config.toml
dataset = "simulated telescope pictures of galaxies"
vocab_size = 28
encoder_qk_norm = true
encoder_conv_stem = true
decoder_width = 320
decoder_layers = 6
decoder_bias = "none"
decoder_drop_path = 0.15
decoder_positions = "rope"
optimizer = "adamw"
beta1 = 0.9
eps = 1e-10
lr_schedule = "cosine"
Rows from block 3 of the text decoder, named by matrix and row number. Each number is 500 + 50 x the weight over the matrix's rms, rounded and kept within 0 to 999. All counts start at 0. Numbers have three digits each.
# q: cross-attention query (decoder.blocks.3.cross_attn.q.weight, 320x320), inputs 240-319
q.37:427553427513529541548451648545498522443502503498548515502532513450524438563490542417498485639599432476497509530501518497521471435462455525563590426485474435481577420490540409486510500575454544527444543506590509432509486535499464518503422503
q.38:512556424564615537569399563537528437444494449462530408545613554307553444573506531428505457572540562515456578560411502492561518434461459481582581473372444491384553488464545420550372519578388537517516578544510524545544424492614420459522511503
q.39:594498507553490525438491413545492491488540448513460427524578542484509553471525500534538523415477593529489493509444470479512574522508490463514457525448513569428489560480499539571391547498512480544591510525422467599559409418577505514523575487
q.40:501460548589409492414522425510413526530505551427518492533436470484496563447563423508498614439485475515508491479501456439466503523506554413426547497493453427440541488521423594630470509490524437443474483453489491519411495575415536402509496541
q.41:484452563446403443462597431462488552531500538540474576450389465669459534440487466566504537439466459482540439448585490508446480543548536522428443527601561511610440523529451571460610475418584459481488416464485490479446595493413580544468486486
q.42:520476543550425512423518393525443525553487542465511497496453462523479554447555439518511604434446531519526471465488460438469506545504548444432483531506486465472507512524448609598478519459544432487499474469449481513442496532441541441508538537
q.43:511513487430616524594460593482585452464486484477518502490583484413509462581472549450464412602478535495469529535489537558535474481482451520557502464482497519490518498474580409452486488541464547526487560516525530508574465489570393530529532510
q.44:546539459440623518595454581499573450433476444479495472493597519415521461568468534467489410597489582497480523546467528535533502477483439529578494470449511551482512501442584380463459490509443525559530545534521502528583481439625439552503539485
q.45:513523452569599560539416527564482449464529471449513387563648530344554478577539541419495479525519576542456555545403494483574538429476451450564536465382420518363586502471548444578353539577414534506534580530492517557564377482585408463514542518
q.46:493555432549632565573392576546524449475493456466527417550616537305551451588527534409502455584524542516446584557393495501587539418468446475602575469388419492377571479474565408531372525587394561525512601552511537534577403505611389457514526490
q.47:515518469572611539569420491555517434439547447448476359559629566355572468574535515431498482504517629533433566550383471491601575422481436449577529493374417559369581536462538431590351552562402532511573576554464523614571363434640408477495568496
q.48:596477495572543535473464437564496461479567444497441376546606559437534535501531499528524506415473636544465518504397466478556592479502465444540454509420468587384530560467503507566361550524469504544601552531445485628558383397614481499507577481
q.49:580464570430548424551568434435599455522490417515414493489462498570483501472451504586514408450421598466471493504509501562510533559513543527510361561550589632554391544468550553400509491427489474552603474507439528522533531398602515599480561463
q.50:582460569472462470453571361465520474559484491513437484502451486579469560433495465601511503378388575512500495464500463513477538569527561492438403581531546574534410591504466598501496494411538443487569455489417500551490506448511543494502590492
q.51:391462561431482425595530547394519491517459544447493549506390444551526463510496443493447497560500471436474514510536516549533485465515529494458497533550500494587499469522473486430594457452473492443422507464596551429405576535457489495430479499
q.52:468520500414622444642482610450584427443484458467493495502524506456539435596450516471494396626499562474473549571488530573562487455512464545560507481486511546500519509478592408418527462538414539484496534517560554465528501462571429542454492495
q.53:485454595504491405563593411456538446501491474455448504503392504557526468460503402534502529466482573416460518525516479534502540500554577475427434554539515571513445543493472570509528454410446403434519488498543548534431549461503537500416529473
q.54:546535475582555555498453453578515459443544440486468393517661569416536486541518505463538528461528612531484522521405459470559570455519473467562499499413461572384567565476528477606362570520443496534576542559450495610579350421642461522522572477
q.55:481455545422414432437591494430471562569469558532512639455320427640445548420479472576484510494471376464559445475629534515397428591507570532405473507630577440630417452533461572415663439443585482465435406427531478385408638572338593534503428525
q.56:495442582477450394510564443415504496526508522468443508501396471579488523447507440578473525430436510469469487486523492536495521526535574479434438548543526517544468535500433571493559460442521456438500471462524500509423555497472545463449514471
q.57:578497492585521530469477429565497469468548445490469394526604569452516521487530498518528515402499610530483513504418460472537582491514483447535480509430478565398523550472492513597367559511480482541589538537430486634555383418598488505524568486
q.58:525398650451468344563589427350533450580484461414406487537348471568516523435485409600460454429395579435450507515534513591508516563522595455417356549568553605553388525500467603464539429424472424430544473442493544527400582431493516488444548503
q.59:478575408533619598549390583577520465427488467514541428523637559322559434590511567391520454588567520521453569546411488493570523411461428500612584468391439489398580486476566382523390547594428581553511587568510514537618391501598407493531517489
q.60:423551424522539544554427634551491526448507510490576519497552511396532426571504543405492498636606439483503506552490526478528461410475431512567590420458455422453598411492552397498492504592443555517435542525575505453523472552525450513504417503
q.61:570501485592540547509447440562514459452548443483468373531627577423536494521526505500517520433508617535454528516401447476551596460518466454558498498404460584384545564478509491584350565534443496536587551554441496641572362404627461501503575484
q.62:501453566441366429411612454444478573560490548536505627445351441696434568395473467597502529457472410466583424441647527503395433604536575537391439514641578460632399480541449595438645452418607429480469377428504457417404627533364617538500450509
q.63:532508442494531588458468543546487532505518505531537507499566502483465525509495560494480470512518472550532494487513524478466469511459455527550514456507500480485493485496520465476470520555543547559489504496479484481555478513508489517563497527
q.64:498475462461531472532457480386494529551441486494449476528487514433499503485462463497426395541579522479441494532488539481521555470423497515530425580471479554547482476480425444473515487542496514518428498513488516540431523489540487466547463455
q.65:561483489462496474475529487525494549519536549486563578438490431511447505412489545552473568507500442524599445513567514442394390600524468554421505501511507443467477482481486515497550453467531463551475385517479459548493549551555564551482496512
q.66:439602494504407588507498477613499470415514559537562542425532503593507464541532468460606577452483453463547457415524466526483483477595506507533584397538520469517488480545572532520522561433526475524556557511577524395539473520439496488459542549
q.67:537358554534626376514502502380481530631515447407435448609461490416506557438479499540387462545513564520447558634470537502508509537443507453460438564470472529438528525397414500508460404574439513486440440479436483632432529495563498491514428454
q.68:467646437435376620518479489590530462374469541600562532400549516556495433564493498471609521475546427491539446375537498500500511438557484558539543461510526491584464468593567484471565619448564513518533550526561528375560484474441475500499574504
q.69:467545530547446544483520507609523461445547508499545514467504500575518495539542481493580595444429483483529503454515469538496473503595530482510580398528526465479511488529574560526498532446491480481595536483553496427549477500426501488457552557
q.70:445484517574522506502471531470497441517493436488427413584533570475545517578525449456488443478475602496422594517439475546591591432476526454572486489487487561497525566513534488507418527549462525456526596475518534467486447453443437484553516509
q.71:465514529593487525463464531513534452490478430503448413569516561505549517551507461480559457448454572469419576476450463565561583476457568442542506486505501543475541512513526538540401550542480498459567589462512518448524452441448465434541558503
q.72:560413495460566440517509522391483552560486483491470506530478473428479531441458547533403417556544506549492503574496544469482487530427469528459429569468473517518488527452448449476504451564512518519405440503446487600466538527555503525536445470
q.73:478491454388486561545528529528507530424530585532586600420488436533487455510518540446497524539487401528547421481549516472489429504535371562473585358472508436592494463496552486438608487412578539564443458498583515497540531553420495532405485552
q.74:525554457438420543488524474602499516433532561530574585401480453568466479478474542518559574490485392513594414433570511483422416534551477565465571426511534443519472440502531537494585517407583486549509459498557476458546509536475539514451516522
q.75:534426514511550460493512527414507527570480451459454467534494500450476522487481502510428435498513566549493554534483495484500516515446499484497420578502475544501496551507489464485460459574508493468460483500447501553462513490525490541562489491
q.76:447477519555533490535459522430498448533459445495414403593531563452565499570527446455477420495495610459380577530421491556598621418457540423565455537475474564514524532509487476486427527555437525451502598501485544491485453451479431459541490476
q.77:612466448419505484487504534403530544452438456544474490458497507450449515452381571585473401467544482571508504457527547480454480547402465581441409636499516518548437498508446459495491478551599511488460450508463445554533524467573535509570540461
q.78:498421539559558508518518518470553505552465438431458452545537504446508524518528468463426474404442648557486580521478463493509536483492505430530420553510435542478515599520592470526414498543480470441491546495476550549476442466498434520564550560
q.79:443514495569534487518434492420487444502467460516426400581520582467555495546507455470501417530540557448372547510418496548610635407447540450563476530464485566498534490496443482495451546567432556470521570507486535484478485450486468459538489430
q.80:543349550548600411482544533446477552612543464406463495567462471447485572447498519531388499496450571534511540598495493474476461590462503476444461517483474495438525549424500504515444388523456485493467433472462459615465513529532506514505426522
q.81:544470484487581442520468494365507518557409468504433438544504531435482495468457506541450406551569534476434529537465513485514557494397509495492400656478491555497487498488357448480485478562480519478452481514439483582460527460603512476539487429
q.82:491549467435423548482530486616499517436550557509591597391500449567471489496494538507552593479478410529603422446580495460423397521594469548488576406523533440535482475507573527494581515417572474524505480494567482448545515540439527540450507556
q.83:384526523575482555517484488564499458538516518486487480541522526547575471562593407409527563470479563430468509511451465555567573434560542402569533454509478505509543518525552530501477547431447495485521593493562572435476454480429464460467521532
q.84:535488491420495490513570451499490562525507571489570599425471416520448496441485530517452560533532469523596431525545518447404402542559466539452474544521494451535440489502497479458589462421531456522435421521489503544487543557542536572465468532
q.85:546526479405452532505564463553512559476492572511572619386492431548447484461478539529501579491498428523612415456573509462398396548559479551458501512539515438544438474515532502475598487402575451536466443520528480522520523553519536545467514551
q.86:446508510600520480503423526465482438481507418502419380595523585459562498553526468470538418516512523462370574506432498539600623441439509441555542467445484567441570512487479514547418547597431567479561562489499509457497469442479460452525491443
q.87:521564459385402569503549477593493544438498583538595638361496432579440463495481547507534593491498409532640386404588498463397388525575483574460525482546528441590431474541551506468614527394610452530484459525551488457543518546474538551460523559
q.88:441519492541474591487481550552532447458502467513481455526534539521537498600538453437556498452433555501473551453464465538564555446507533457573548439512501535533517521543604511514444574479517517463553620474565537414544453445399446476524542551
q.89:464481516590540482506426538448487431501487438501407377614519584453560509554532465463508408525508557471365585517418485544610620434424516440557499487459484566452561513494464492528402539600427563475543563504487530477483458443487454443527496445
q.90:504533467411461547506548484576498530453549572503592614399483435548460485485505543498511580512502415537611410463577505431421397526567433567469558422518516444538470473511564497474596502416564487539476443506546492491513525543456524573437480555
q.91:465565495551474532483437508525481439433497458539490432521528567505527489570511476479579462503524482494439531446473466527582581411478503472560568460491508545494540492544512504519467582562486542484570586490526514410514471444457458474518530467
q.92:556410514494554383489511540407476550567499450443472511539455477437477540431447537561420438543529508505497513573508528481446461578441485520430446542497504495458510516436421491502476417567488506499468409498436461617486525515571524501504421480
q.93:540514483395459539518581468550522557501503590517586629375490411564428490462474542523482586487500454534649404468581513458389366556582490571458469548558515439566420502533545492452608485380586443521450438525509490521515531558513550561475518571
q.94:448458540584551482527451514417505438545475431482404396617537573455560505558528448463460420495486627461380588546408478546611629426443524414556452535483466572486531551503492467506403513570410533457506596504473554500473458446485435466534489467
q.95:559381523529526428447535564482490551532532440411494502528476467457468578443450537548441485475470509574540550560518505467439435612463471517409491483489509480452521543445524498523441399545534489492507419462486437575495493532497508535519458535
q.96:495553494485375434487478533465473453457445461559503533484462510571504534496427559579581423487526439426515475464541505526471488558456461511441512446574632535548428469538447538463535492592553541517550474463494460438584599482451558530495461501
q.97:480422513501608523493526476499508593513544546458510485541451468415541486485544430412455547526467529526463506575455510545552492501508555498499526543435397443460598506446536463532479412427472483479421473502489524553446438539482459441494468519
q.98:487537505519388448469467489485485413485434455525475521480485531571493546476449556610579444463537453430509485453540488494463500553484483467449480446610600572524386494523442550502515544594521523508569473483446480444552582454483586541508470478
q.99:493459482455594472559481535362558495481464455479454449555472522422547452551465478464417420540467498473393566529468539592573541497404489538513550509408532471546484460467494450491505394500477592514430521473487515556524559516488425416489488437
q.100:527504502546569585511511424584516501548549511430503458484590523485456466504586455454444589481504563580526523482482462407463526444571523463586452554453386519454502542506546487554475613440454427482513551569515554557412392472594491501500574501
q.101:461537476443437464512484563430523447429439470581489522500447527512545526535414539524561387503490438445470500482501534575535509518435467536466546474529654502586457460521486485455530463562537594484492535434504469426596599490388493488481468478
q.102:499489483559542548534469448537515476528507493418482461522546528457495483511563472472465570488500543541489506516479479443483546438527523446538469518454424514456506512473515471588472577462446476489510557540486528543422416488568501490508511499
q.103:456527472452401420509475545424514442447427455590490545504441512537535535505393559580578389508514418401470485485530545584523492543422452540438539437552653532566438450519445519454530432584540595513523490433486464437597618480406534511493435469
q.104:526440503490624546542512482491538566540545522428492446527529484430481425527556445433390559535465552561468556523453503478537517461494513520573498553394397465476577508476531455523483480420447482501436533553538528578425447527587438438515550493
q.105:469536500494381422465480537466471458453456468553493543493431512567531548470431541563594427490533429400485467492529520531483484563457478494429531423595610530535430471509437555478523470580556537517548460438467459440569586496429565524495441491
q.106:504460463438622511572494539405531540493508507489460458537482497434543448565482475426414465523468522493424547531452536574580522482414505539553534552365483448550540473468517442469513426457490568505408551500533524570504522530495404411485497465
q.107:477497474426562468563484580367563471474454475530466477525479514427555470561428526465452370547454478450415548517477532607586522500397479547508543510434589463585494457484501423424527389528511638496425561450518499496569615511453419417462481460
q.108:458513489448424426508484568398494466442439465586495543508425504522539518512402560553575384520495422409468489499519534585528475545427459530430540455533637503566454463506445505437534418578536586505498484437490464442604606497396512494485444483
q.109:468534475483386430474480556457466472442450463583499552495422507560548548496418529542602403481535427416487461502525533561499477553435477516420544432560633513551457457494452543463522453566559563497537455430495440418584590501383554512499433493
q.110:500537478467514562475523535553485556496558554539523510456545500511480476550518477423503573501481518547561463454478480463507482492529500544550509536465455447525568509523569516433516522418535479480487538509563516481489442522464448503485533523
q.111:461536466446457466509481574424523458418435462581481522509461525498547522550410546513552379508491439449463502481503544591539503516420466542484551481505659496594458460513496473448528448559544611487499542429518469431604595501392482471482465479
q.112:542484515552563568497511429585493530559557541420495461496578481487454474487610449459434611474504576579540509493476452403473516459571535465562449553466359504442542556497540499551471592436462398500509508566513543558409392490610503511522556527
q.113:517550525560385521429515436621439485534510525506534537434537493591450524449547507568581590456539510535602441440534452377419469513599500461494441496625484549443481528553467574531496629508517401504601466535487500434460443455536591580525527536
q.114:519547492465510549477519515536467544520538544544513508444556502522475468535496498461488561485463508526550471444478473441514484504522480533536485561471472471537525494519525515429511537444535483490505530508560508485499482501502478507492556508
q.115:470633473466409536520490488501529364477424484570494512415578567598426473581463573559563461467491457529538533358524438427470535435528418514545454546599604560588394515610489499458517662557557541476577606533524539372560544439477485533472592484
q.116:468521488482403429489461511427496409466418449547487523505456527545514552475414555589584396493520439410470490496529526564499497541460467495439515454578629550530412473511431532480525475612528567505552479464458473452577610475457555532498439473
q.117:480577478481403489443490559513458475454482481584516529468491510550498570498443536545595460479538463486534472462520524529491492520471453526463532458566600520538474480520487527451499491537584533489554473450514447393567523497406527520510488502
q.118:505471477442584514574498513422559513494486485475473450520514510450524415563498465438414477528474518492447553492469503530552524464425501549569518534396485469548523479497508455484516469457487547520429543536531530541488520515513428435500512459
q.119:527491507528593577505531470560515554533565538455521482486539491458485463515584446431439590493482562596531505511470475460510502443559528499549494555436382461461562530488563474515479528405470443477465530527530526535437401512528449496489558526
q.120:522496490453599552553523494480521540527533524477492463489562508447479422570519466434416529512464548562497550481457492466533509455501484536595492580416439471522542495515533450473498512434482502505448565555556532534456466496542415462501569483
q.121:490440530564464450480485456500486501516502481436493494562441485490522527441526496546503501504518494461470508569514519528470507536495541441440501448516495516441496508445460517595489466524460467514502432496428502557457504511540554501511446496
q.122:467487499445444430481495592412488508440464484574501541517396483517548541487409533535550394532501432410461496534518568608538463556422473550420562441531613481557484457494466503438520373551539575511477455431497442460593598527393499487500426493
q.123:536495511532589578516512425561526515556540526432505450494595499466450442513587464461421600503487579587535523477484446417477532440575526473598450576448368500456526538516538477543474585435441428491495550579511547562419408487613473489503583515
q.124:465507503443434427491499582420486509451464486579505549501401488530541534500416528539557402525491423426471477503524539599533458555421469553415547453534625479569487461506467507428525391546548581511470463424503453446603594525402492489499440499
q.125:496437510550591531533491442521510511538537515418477458545531501443506479483582454453445567501479552533476505549475483460495522457545538438527473536447391497439536520463521475567481542443426456493471528549477546575406424497575495487498504499
q.126:528486493549587578533499434562533498541523505416487448505593519453465449513585460445424576495485569583501541500465460425486543435561524460586462559439394507457521508497535464556481592451435446482498568577528543557409414482596479480494565494
q.127:507438526452500421496523543401493553487496509532504523505433479497529512477459522510504432518479476433474504528512515566513480547463483525439536492502532482514515507497462497450528392543524518562450446489474499531537572520483473494507442500
q.128:441552528539505494555424483457510366505479470552434396534517592509559463591483504491585443496429543454412567465360488558615642402472485411552500549490549564512469517508445507444436567528435597484554709494559568469532485403467422440432543424
q.129:521517498486479582493551510524598467419477545526558499454501480516406440511500532443530547485464473574518473404542465452496514477509482499455477532556442477518502508570529542566456572432602448488498533491547553472544425524494499476488636523
q.130:539412467514547469539419450451497502606547511472439391593531553491544533440603468524456479480463565494378504579363492550572620435513485390529431570446458512460486556452427457472456520519490526516480517532441538602488485480553478493508475413
q.131:536480442513511500533444458483518520536493512524503465525538529491533487473562489484473497500521513495444494506449509512505557453512484475527482542485479472471487517501465474512477542510512494522481518577485521551503499509541498511520507435
q.132:488490508538559442505435462485402508594540479467420447572525514486583564481563463534508479511494575438461517579397491537552555484497491437552493510437513548453502503411455472447485486531387534509518516489461480536478533457526473502490404477
q.133:466631473463468544495486539508508478365437477618573522425502498487456438578364566450595468511565424488548550375566528477494423481456504590511588486536525474534459442602530497491526531501504519494513566526555503432557480508485459468492564521
q.134:520527453506482543515469484512553494473454517565530493471546530506481451519504524474537499477499483519486521429508497467485529467504475500533507537534471476516457502581523488516481596477534497515496539558515532481541469506519478510524576476
q.135:468545541470478500456571563510464502454492491502536583445473456508454520544420524512536494518507465496583501474579499482468403572492507568472536438529528488533513466526565522476550433494494504472523471427523448419514524518439503504488475599
q.136:470515538480476503494546550499482473451504504497502510488490464512466516536447529507546501503455503508516489482525486518510457512493501497474499495520513519522497501506535512479516499483492519475532514443513512445523485482458488472465512568
q.137:529485508494463576493563496517591479455487530499530499465504506525404462485520505474500549486461495592513459435538470454482522485527480474459453517538448492501504522547497536574463564447601455501498504496537535483514440510510512508488630503
q.138:464631490450438538505473598480491457387440500606543502448530486476484453586393597456588433526489449499517541368529511511546446452446457532478573524544521481551461473610524460467524554508512563472521607466571536384586466493447406450447578568
q.139:503555478484465523430524520511444548455455496567565564449502466489459522499433525502529475485546445510569522468569514462462417550457504588474516502523487464517477442563538494457530459510508483519505475509511448456529489538494494519547522552
q.140:492457484540541469512428436461457502612553513451423400589529548484568537456606428501469505474471584497413506556339489537590625424504507394550481570444437533453513544441429475460439525498466505492483548489474532554448441461508481473502467443
q.141:531525485472472559510519491510599473451459540539546493471536498512440441500518517451525525478457482543503488412515457458487525476510474499504488543557449476517474518587534498545471589432567465518498535538516545472540436506526486493494620511
q.142:466525527531537469515455466493443444560516467516435446537518522518567544546518515514556470511461546425460541538403490545566537493489473454559477495466564549480482487452480499421502504516404584521553577474482505491534523438500461516452450486
q.143:521525474485455567488540501514582475431449536547567516453516495512426463505478515462506529468484465552520498419561490453463479493504508531477488535549453449531474495587545520541496554456585458502482519513531544470525438528494495490527615526
q.144:505548481501446512450505499509460523474454479560558539450511488494468492501443520497536486489554465495548520451577499456454439520484556559508517523550466459492483470549526500490505489510508443498496495526508481463492465549516529533549535539
q.145:530411468524536457549410457452523502588527495475447423573521553470550515445591464507430479480502535483372519566412537539528605446510495413519443544454482508470488523443415466493455493538483513529468500556454530603471526484570487489496463397
q.146:491479507511557430521439491456424500584528482468430447555522526480580542486561497538487465517491557451447516575400503556544564474501463441552489510451531554478487517441449462443486474543409551520510512509449489533489546446538476516471413468
q.147:439518499524542501542425518455472416510510507518436398551532554477539485573516497476524461506445548507420565488348486551642608390457472409537500578477481553474484524498453479453432558503435583482521670490530585481530467452494394445458545472
q.148:487537487506432584469569511553552488395465511527567545438480465539431438539442498448526545480515449524566492403603491436454435524512551558455519484559484463522512469564571563566502546445580446466523509480579529452513453536448521483524580550
q.149:519521434498490534542434455490538479506464511553497433514540550491523440505535498473519475489494510497439510445421499513525584428493473464547494555508469485490469522547469472508465592489514510522490583568508545518532473485537477486507568431
q.150:564496468493490524413547499531434626517514528490557576465511425461473541421522487507448545492548470552570436514590504440423393580499543573460513501506427427481520483488538496513535432471553408516443364518474437523451482599532555550586483559
q.151:466542536498514492500482536484441447520500469531459490518516504503525527546465540503557449501462511450495535503460507530551491504487479470506503490486576527523471471485510475431513488538429579504523561457513497456539535468472463494454462530
q.152:484583487464445579434590565561469557402456514551604664375479408524416511539377563480543551513533411528681444425666504416406311616490499662439556437573523431530504430555612536496590486452557463468511440445548428402541525576424528539543509613
q.153:526505483447452546495541538499593500421458544526575519444490493491413440504457532463469506488500449569523493422582516462462472494502492540450514529549460439552484496592523491545494521472609456497463492525520521484508460544482503481522593509
q.154:520414512550541445564427428446522451603552503462407354622519587488557503449621431531450482481468586498345512573346501578587680397520496348542439563439465551452486565438383476499411520526464521510497540551462552606463479437551481479465498385
q.155:542461464524462502461544488508500539509503493503535535476500512514478549462513500529471507480527462506542478520587526455405457539512482547478521452500504474514498498507509485501529463518552483508505417506485432510491525535501553546537455481
q.156:504433522518541461553490489496543484571557504415430451561497525508558520471576470521456508496448554497440477574437492542513581494541470430518470464458521546488522547417479502517491520508477547516508488474466507540479540449500501496466436453
q.157:485576492484445523467512526516493500412447469572564556439505491496452479535409548474563472502552446496569534418583514451461413521468531589511541493555508469532469463575543504483517502499515474501503511519522487438529484525500506514527551546
q.158:534445445510501510476522481527507576501504524469532534488503476480482509439546465484427549484540493547527462513533498466439476525512520529486502498491403465473529509496511505546498490472559410504474418527465483538478472552542527528570514512
q.159:541521489456464522419578539531464601484490501521582635426472410512440549459426515525498535494538436529607409498654534438396336624493525635438514465534519434539495465518559515487599426477588446529481364456486411480488547582480556556580469552
q.160:432490552421536544550555489418533429547494585557469505487457454586462420582518506462508494461416578560450512451442470563574558438564539454505410682571420521599472583566533497411535556471524500437444570499453644471547464477524425507451626511
q.161:431508523401519559531561499437512444521486591567478518471451451582452432590527541479530496471419516569463481440452456518554551421545514462506449669570418496606468570584534497408544583476545500472462543490445657483553434499512427500455623531
q.162:513517528548497480434539493528447532517526465459497508503503511432484574478495485544488497491527486504529480510540523469475467523474501515500530445499506480441476488480489497512484485492505480493542497478474430525478496509485511462543444547
q.163:579516459561473443480438525587490554443498414462543507504555544427556546433444513519498503546571442416572491547572520480423404570468485588489559370455596487411524439437476500575490454530470505564548431507541357505460543503503584544554370482
q.164:450522494397535585543539527462512475505482604583507541458471446577446413579497574480535497483417475548495476432455445484538534427536461475515460639549417480600474566579519475403557600484558526495449534516456659493563425503524416509462590538
q.165:567487484600476452455478486553472542494525411411501477532544535402539586407494455534458513517580510465532517564544559491445457560458508515476527356435554493390506452427470497595451420510455462506531467499542360551448552511495564470547406481
q.166:470532446460590555572462457486552495520439589546522515483478452495462425497491522469498514507507435528486498471486470493500491428547490501518452604505467475530465546556495438489541572526469493473423520578437594533553494567590487499457516502
q.167:499471467590481495493485409544468492567550468407482453559540570477542553456598383485450515497553535484471519550484532469500551474481521396520532360418497516443515448463477514565443504478467480510520558523550470543408502505461519450486444456
q.168:446516512408542536577517499436550428502461582596499525467447457589483375598464546463549477475407502526455502451455427531545542410561503503527450684572432524593487581570518499424548570501519528475440539534454669457547457487564434530440601496
q.169:475438522510501467548480408490548453575519494496465472553459519580522458490543398468489530459452586512413513520463502531518548461574571425494424518521474574517496535492486550506510502487481470458494492535540588509431513472526514527434526436
q.170:450458502489556496578486380483563437598473540522455476522466511580528407515557415450508524495455581489420517520443482520532562417604588425540396604553456581535489578508485545471522585489465475446475555570479633502458501462583505519431527449
q.171:513486517586452451473499442542523482508525415422487476514509565487546540476533409515465529479523552468500523541516527517475509557488541494498521394469551525450513448456498552540471458484490489522566489475534427487444516480457532496521453458
q.172:570503471571470439463438522580473558463497419446533506498544537412535549439444508525496504554592449430567502548574526465437426558467489575494562364457564502399528455443472498599471447530467499549561437509532358515450544505510575524556363489
q.173:536492552453486474501508564462519483448468493560510513456472482522478451509430578511576459505480488507530512463520463533496465522522468582485490578567534535538511517520519506458505472534523521513511453496458505460556509453487518595520530532
q.174:457519481413514538556474543457535459456458573609520522462478475592487390581478581465558483522453455492488486448462432500538524450526464530536504599539480503578508529560515506440546565508541555540473507517478603457550458499528464545469564491
q.175:552472504599472424460499454545493527519538400408488475545517537431532592414487427538439521491577534475506524555561574515434452558491546507471519377451556511421495449424475517589456408498461437473541457494532373531437570509470562494527411479
q.176:569509487597471445460439500559487535470504400443518477520543545433544561435478458530486492540569473433516505556538537477450463547452498540489581331467562506398526434433478518587454449530468511548563452504545371500440538517498558483535389479
q.177:479515487424498526539467556451529481442454539605505528457475484576519397550462551465551479532492459473491481452492450503514510465508485554518511579549498507577512508541510517465559525503528540543473485509499585435543491492517500562478531484
q.178:418481534436525550512555484417502451547505554527470490518450463575465452564555470463501489449425554567426505458429483534571578443526517413513447618547422512584486541558511514426513535464525490445448563482472615484527446488480427469449622518
q.179:423483540435520557503560481422489455556497588542462501501449468576455464561569477471502490449417542568440506454445467516553576442524517425511441613546421490590480543561498498413513541464543483448459569484464637492524448499471433478449616531
q.180:424493521433564543574565456406536436550489589536470480491457456566465429570530483470481509451435571581424515471421489555565569418555532435515409681546400497592465593569516472414536560478510489414420593517458655525544449496540422477435625502
q.181:512509559438488474486527593450519491443470491573488534446464464520481466536423578519556466507456506498523503456520472530511472535505489584481483606572533516549497523512528516445533468516531520504509464454454501446564504466498492564529547541
q.182:448538511385538581500557555476485526493472594561498552447479432535432465558491586489516490483438451554522472446487462495531495458498463497494475602544436448600475531579513475410555560481574529497452510477440586480580465526469448499490588558
q.183:426504526419517558540553506434515443516483580565483500479447470588459442583529510472538488461416521557463488436448460524565560449535510450508454634561429510599481540571532505414538564474541522470465555487459637474551447485483434504452623519
q.184:425472524444529570510552485429510458548497581521468489503455462577453466556555492467485495451428556570426499459437479529566574431519507410499440605524420494591480531554504499431509540458538497446442573485487622510531457503470438470442624503
q.185:419501530416525555528571481445525450525494574553478516481451457594451436578525512473522496464417524552459506436462467527552553441553508458509446652551442511611483555576538522407535564473544494449458553496451639468551473493487438505443614529
q.186:579493489581478420471461493548501553490522414431515488521534530415541559394463468538463515533592506452537512568559550502424428583485511548477538366441578505404519447414481500579473401513457464503538438506551339522448580501514577503549389468
q.187:461570409409582608564506486515519493499452643560566547434517440500449446531521619468479540543497370540532483455477456450505502431491419501535461555461441381568474507609500399464544592510496532527395559553434563562582454599551443493466554532
q.188:474517566404528498510575530443509476515492555565492542446444432538441456559437561517531503470409526563505497460503466538503484502579529538476420698625478512579458608554532492405553534509535480433463482484423566459571482479529465557493593553
q.189:483503518407499498548497521449542470469450551591509531449447446582480415542446574505545476494442480519507504454488441533505499478556502550483469640593500525573486567564515514428568519516536509494472472500455585454549490495523496572466554504
q.190:573491476596477431469439485558483541493521414434520471529545544416543554424483471526480508533573487451519515557532539486445459549481504532495544357448562513395524453428472497585460434522450490522531465506543373524444561502505575488535383473
q.191:420487524418549561552563468427523438559488592537461495486461463566462437580539488464488497469439566573420519465420483555574572426548520440520406663530407501596466575571518475419528556471519490423424592515460644514548459502520415487445634503
q.192:490509474550479486467441531416507507492470485508461466530505559461506570455482496524514452490542485480418493513434511515590559504436532468495510492473536501496500499445403498522425464502506578511511555449532487579487498483470533434550424448
q.193:502446505519553480551477489397568445542507448515374415590495571474553543494493476527500430494459560460368527564404536576647598493411483442514424517467552583514444528416442483438443468500448619505536581480485509607498521429496522482446459427
q.194:475546489487473553529475556491513481464442558549552531480549496508470457536515497439518478545537446478503516499515472439533484438510501471544583466528450477522510468514487459488525513507517492508447586534591562447494503554455494504470496505
q.195:503569454483453551479448503523476530438465523545580549452564507478456489505474525517506472505572423508549501458573484456389453490488489526524550469494480465506467455523516446500544491504523464519483526507543492445517540504519508509506521514
q.196:448454553523550435508528488483494492551544475448431457549444498503573507512533454481497527509467593483432489543401510552603559499508550486506461554491516494491562561466475548515454518500473527472510473476479505551463434490495497470527472483